A small class-conditioned image diffusion model, trained from scratch.
Model: 32-pixel images, arch unet, widths [96, 192, 192].
Rows from block 10 of a small class-conditioned image diffusion model, named by matrix and row number. Rows with one number belong to one channel. Each number is 128 + 32 x the weight over its row's rms, rounded and kept within 0 to 255. All counts start at 0. Numbers have three digits each.
Before each channel's rows are labels from the 100 images, of 14976 (inputs lightly noised), where the channel reaches its highest value: "responds to" is what is common among them; "patch colour" is the nearest of a few named colours to the mean colour under the peak. Only what is clearly more common there than usual is listed. The data: simulated telescope pictures of galaxies. In brackets: how many of the 100.
# convs0: first 3x3 conv (model.decb.0.0.convs.0.weight, 192x384x3x3, standardized in use, each kernel summed), inputs 0-95
# convs1: second 3x3 conv (model.decb.0.0.convs.1.weight, 192x192x3x3, standardized in use, transposed, each kernel summed), outputs 0-95

responds to: bright star with spikes (100); edge-on disc (26); irregular (25)
patch colour: brown (43); grey (31)
convs0.69:145146167110180093118134078086146088135144189125112122086151168124118164172108165143120085157155146072110066090121119116125154195105166135145148114091138139106108118107166088153118147126135109094166107141142162156080228097045073123156155135102192074176175165160095142210095138156173172134
convs1.69:030165084178132142135130110072052145103110191104157150172138135112103141151146106141116151089173156078084115156117089136172134122119123147152156170160105140073081150097085145109081104101164170141146149116135120158135089237150095140107199164157162054132185116120109117142122162101121118145

responds to: many-armed spiral (79); tilted (63); winding: clockwise outward (55); winding: anticlockwise outward (36)
patch colour: brown (47); grey (38)
convs0.45:084121075088148115125134143176213181114118092138121162106070141119090147100116159158133139080155124078048101071144140093162139104144126122125116188104110088064139091113166140168172082117142163171168092133133162106177092087106114145177150100108140034118149112090195120162095119078147121156
convs1.45:163135102135126083024104131135081126175176148055099112102137064160106088119112145095136133085125150100137181156161141151086115070145111126105139105132094095131111133096129080118090118142160112138162154165121111133151104169142121112137145091199143155182094177112125124106100169196128157152

responds to: ring galaxy (60); small (60); tilted (54); lensed arc (40)
patch colour: brown (59)
convs0.132:113149129128163149184112070133131136155112127112111134200203182076194103082122093150096154033136076086126122149058080178082082106110104144096151125109137097069111147164167121127146175150144096149158112094211129158111098134112079111137161066124142110084123153140112112156111119166086093107
convs1.132:112157166136130212100126151140152123177111210118164146128172181137133162090177088176152160130122123153143152107144127168202091146087140172143125084165124165111180100141096087146130094205150160144111148143155104160082115075161099054137178109132145130160182106167116134154163146107111144057

responds to: many-armed spiral (72); winding: clockwise outward (59); tilted (52)
patch colour: brown (60)
convs0.187:138089084062132088106163128163074110120139110133153122103130163191189120125132070141071072129134151159171122074104165113163148195161154109165138129137092173118141083188126125162066112174127128192165134120144173133092154143126163157136203146147165141096117158109099127133113142139138098152
convs1.187:128131138101086131123156129069129147121134079132103079144077118163057117089110157123086119103105139113182149120140121087153133052178151101162144113106113071117150165160081147147110135110090051120103117164147188113147126065124137174104144085068143106146130109115051139108139167071068093096

responds to: bright star with spikes (55); tilted (53); small (50); winding: clockwise outward (44)
patch colour: white (38); brown (32)
convs0.97:098115110133085123136094107176114150139136081141129106154066129122136153180126208108101089107128075102126105129198122128071149123141109079136126180110100111130180099127213149115098126089073155126160090124109081151150115116090170102187164079124157143173115083116147103102140114180098060134
convs1.97:102135144106095139128135106118150143138111117107098072102125067165124137115098123095119127166168126086045096086159118147103120144131170151108189184145151118114081148065168119131122123090087089185118083157104100128131066071141168112129162100135126145096107126149169117144107094125060108086

responds to: bright star with spikes (85); star cluster (49)
patch colour: pink (41)
convs0.30:127111106092127075175140154096166139093144088128139229120084088121150131123128164100120118116116084151141147080112099105113119124174053102117120183091129155120116119135141124200122062124151149185146129095128069117137133111115176129219108139142107193131135093086113122201132096135129128179
convs1.30:176169161134149115110083143148150136124109129098123164111106108101111122076146144108113162145116173109095086176130147116119151179123143121130097102129169175130128198068142166062161123168125115110225122146115116094121111078132157112129117108145177161116086186118143093152136140201127144181

responds to: ring galaxy (65); tilted (38)
patch colour: brown (60)
convs0.32:157126120100152088097134072155108109101120093031096101104154111102170114166114164155032103128127134146196124128119081169118036126109105141164101067125071102119104086142136098164123153127111145081119108057126092094125084142161128142106159009115128101067127099134121077165120117181113075138
convs1.32:128132149080129115176093174102048183144135129158138128131093145103131120131131135172124117085127157112170080136115140156151131119137147102130141133117124166084153115135137113115131093154102143142126103096074076103082152111117078138150128108092161182133134056140082099132084139101102126117

responds to: tilted (76); ring galaxy (66); small (58)
patch colour: brown (59); grey (37)
convs0.14:145112098133135134114146184067113152120102104114142132140143077134136111170155146104136161101162117120139076135113166133123120090137124091122104122140080160135141110180073142137098157119072111087091145121133126112147177144143118095158123137165112151151206074179097194133133137095141103147
convs1.14:158115135106176150149145109071107121087057090093099168128116099131091117089148166156151114126187069136140130124175128161131123138123103192158134091131141213140139175167160093082133141117142151103124161100111099139122136151190101110114088114125140140120136187133100146108163127151110179115

responds to: ring galaxy (82); small (68); tilted (45)
patch colour: grey (53); brown (47)
convs0.35:151112151151106174084184115120057115127095148075133131106190167162157118153100088126101157079156061122073143093113084119113006131140146130119128090114126070109154116070180086141101125129161176086120139088137186172122135124088136132128136083196093096099140084102116150185089127133084066093
convs1.35:094073158139165118180126140121108135121128171144087130115151122068158115111062144181151086136124100214101123122146109162147080112095140131098201146052126120125122146159128163155117119105139068088079169056095102161066110112045108094112081174128162121137118124186146168148130159125118137115

responds to: lensed arc (88); small (75)
patch colour: brown (84)
convs0.111:128158163132137106045118122082134099137162168114142150217126131151201158131154151108151088107137113120143152145147167114092097130128119149081159115146121140175063161120102123114134105134122171133102144102146078128220146092156123164178116172172141112201159127114188161118137157170167147146
convs1.111:129104085069145197082099137133217156110089158125136167095145137131152110135163144111101099131088097101134135112167174144134117122133120147093159134105145146173142106146089112103105115080128095077140175090107080107165138146137158115163149080163168141164122120143130133061088125098104126063

responds to: bright star with spikes (100); star cluster (42)
patch colour: pink (46); white (35)
convs0.15:142086111112128117122126093135088120122162127141113144178147063069101090074119113118148184168110116132130130160099105118150164054057050123111149127118057116119090096111112093150131126106099083044097114094078135167137138103106149097155148157112106171105089130122076128135108111236125085094
convs1.15:113148100144151107082131164138143100054057129097140158132109098139166085108137094128090076154100097131135117125120158152178112069091092126134084108132091122169109063152149193175095113064164157114138145152129198137127158114141148096097075109091029105063122134155141149092130134116129118109

responds to: ring galaxy (62); tilted (58)
patch colour: brown (34)
convs0.67:139128124149137143135076130136190129132090128120100083122131145136159126098116157163113136087063189136185149133121210141058144165146089124095080144097162121161109103099113125153074133109068127175110129143158120131130151125116051116190174163075061179160117085103188132109156136148096085137
convs1.67:100091114092122110189075122099137146150095157123072154061103142100139142121133138160111064165122164091159129176089169126104134146108161106154153139102132144167129166125131109110135149107053114142119081129141159082123132076111137120108126127136132129149156171077117196164115129080107107113

responds to: many-armed spiral (100); winding: anticlockwise outward (68); small (63); tilted (62)
patch colour: grey (98)
convs0.64:112131121126152069164143096127088107156120129100155082126096139101109133126178118117083198116141101141166161139087073148144208153120131151157103127187115167166140128148138090143104129110102079155125109095082217160146103172118123062048196179125182173088098116118062121127102129125170126149
convs1.64:112150080104161132141145140135090065048203156103180150059075171139145182170157153163160195109124090156065055122098124150128090185183135093143183084141146141153140138125133107130068133170123110125128085135153107137155169146030127165146141142109109142140105129136123094149091154121124114103

responds to: bright star with spikes (100); round elliptical (28)
patch colour: white (93)
convs0.182:154103136129175093111170075181089081136076159133163095186023120173182106176130077126119219107134126101132138122155158123097174082192106093159149138101063148143149140163092090226175078180143103103098108108150149186133235142108128151148109145178103186136140126173099146169112131149128118095
convs1.182:129136137107082147159199080125137138137133136132120140165050087136104081136141131108137142132185103120110105195162086031194123182130088195153115103141145150126104151098163121110110177178140158106141147132103167086109117077118148227094150140138112084162113126126158108144148074037203069163

responds to: bright star with spikes (57); merging pair (52)
patch colour: grey (61)
convs0.183:171107052099124209172140151109120106111159093152142166132083132164088128111143148199080114111181151129129144055082135113164113181155133146190104087111089180076093184123035100143115124166148170134166152132140173106143137127184144120096135128149139168135106191096138113161114134167161137137
convs1.183:161173114070138130175101134113117114072143049168122072100078086103123125129180183034114140123166161152082159153166136125169173163143194127196089153172166096099110186138142104126126157186149168113164128113085225137145148140108111167069110118183120106135155077142140123129128152142141121173

responds to: many-armed spiral (77); tilted (75); small (64); winding: anticlockwise outward (62)
patch colour: brown (38)
convs0.58:157073094095132064145120161136074127120141138128118126127158117142137158059156114168186117070091012149188135124181148127149167104112121148124151147111171166190137123105116130138133120079121166149131115133156155146170168126141113124122176128093175093157146061157048157076154121085147144116
convs1.58:123165102147122116170087094199121107141101078082123078101201091129112084096073113122140148131123122083121049098193102139113143096122120094095152087115108071116092098127145152143095152089161118136094153059163083142120104088104123108148114138150159180145171166145068139093110130120127050072

responds to: tilted (83); ring galaxy (65)
patch colour: brown (55); grey (45)
convs0.169:095120130130165123152143176143101151087119168164149143100153184077149093118101118153125130093112105210099190115180101091059131138102147092143157158094109131118196180136086085120125126131181132128228101053131149104055082105133091059125136181111186082084115136076116157100079112130139130068
convs1.169:175188106114121113171072091120182178165116133136087129124137137124104143104110177156187145141124102106157095106093109106172151121115159094162091110137146136110111088143123174064139116147131106108136122122164118046087139103122157116161144141104180092055138136135142153146155094143153099121

responds to: lensed arc (89)
patch colour: brown (74)
convs0.126:144107039121204163181148117148075144112110110114165119112122160091103135115154129114152170077142079097125131128177113113118085197165123120085120175088091150173113124138140084120131083127184130140117089069118130097167091095124128149122121101155118123096124133128127093167108127143097115112
convs1.126:160173107195122084072107120134174136088082131255106096095179096139120156105152131104096168165100130129088154097103157150160073091080095132165103133095125123111156115112133120155101065147158168168131132093128086138120159122093097119130107126124185128178139153137120158084140209084072176083

responds to: winding: clockwise outward (65); tilted (45); two-armed spiral (33)
patch colour: brown (53)
convs0.103:132110166115144070037114203174154097118083132122076095174121110130076118142097148174117146150116092109129133121086143135129131103096181166156111119120091146125142131079109099146142151131134156203154114156144150129068157109142142073074098113099121140129151121119194128127153092121142088119
convs1.103:199112155132153067085059129109096141194198094168113109133161120135149181162128170125129149104144159116109144136120083144162067146143174201103119116130091140092189121136155118123150198137148137152132128122133087178148132164114068118101149123105140167154119126157066116126085116099142179110

responds to: winding: clockwise outward (96); tilted (67); many-armed spiral (47); barred spiral (29)
patch colour: grey (63); brown (34)
convs0.177:100153088144153144150126082169127098147109095152144141094139106119135101131139054156147119162164130118128139072105138148078160126108086150140127122147135108065134150152079111169127174181087145140187129134117099110142107116139111138183124107138111154188101095075135120192103125140138138161
convs1.177:128113160173145080114111076125190034098152115113126126170074162080147131112131096103183074132185095099184139157170083125120158111117103155128163086059145115135160130187102149107138129069105133134060133120119150135169144172165088084135123135104147100088135143123162089108188134166105116130

responds to: winding: clockwise outward (70); small (66); two-armed spiral (39); many-armed spiral (26)
patch colour: grey (72)
convs0.82:203113133118101109109108130189171134139101157150102141192125137149151138152100123135135156081175111058120073086125097133184134110174097138080160107138071107111085107132173083133094142118071161150199122147082115135215168140133101144114155080105160082147103042111000157132092129131087108103
convs1.82:089105139122126152111129107118107092059127129146097061107128080157203108088133151188052106126120115131132137112147126119159091099085173115113094117084089090135148087116120135160128142117109124129142138094101098156120114065138132178132197158120141046096147122134099112122121147066097150144

responds to: lensed arc (98); small (49)
patch colour: brown (90)
convs0.122:131127090136112120171135140160126091139140127077101133134144111151162143152148153125143117101163099148107116093179123147159058165128131162070204088114111200198118134117092121126131105099127183143137105091148139076169146090125118150135151150136113125171146147128078124147169117160110104119
convs1.122:082129120139134107118107130120162157140126179174151185155156172096162156119120180121116090136131152106097090148158164102068108096059161082141117125132144126163167093151111103156078059139141109104122142079084076193102071141086129120149138130137166110149108137175101093135124123141136125072

responds to: ring galaxy (67); tilted (38)
patch colour: brown (66); grey (33)
convs0.145:127101133120173159206173086122125109090145087163123180062125188128113079102127136135116101138108029176088171144201080085124141089137137131106086167150118117082162098111121124074152152117083161135185139066155100178104128144112212113131088103178119057054179085132093103124103110154116077215
convs1.145:128125171080131143140137136041107175118123162123119092030158109164161133098121087132097132132145182131141102139107118092144137073061211154121150122078130087104141120108097130135099187159091111125125106122162158130122148087143103062077144164111156134112149109106145094150121154117110145096

responds to: winding: clockwise outward (98); tilted (89); two-armed spiral (65)
patch colour: grey (72)
convs0.23:144074078125209121137169126143117143142143133155095150163153135110124116148168150118113104092187102108089107152092079101054144073120134117126140110133165092108107062145164152107115114118169046111154105142114115153095121107163138113146088148115158097182100153144108140108074117170105053165
convs1.23:169133158127135182089163100154150142137082151125165142140222139103121098120101120158157163064109094189214127155064150151161144144121113154134088159074127148190117108126137152157107155187168108144137063163128141101148145118126116160131161164104158188092116169096189134158071103124084195106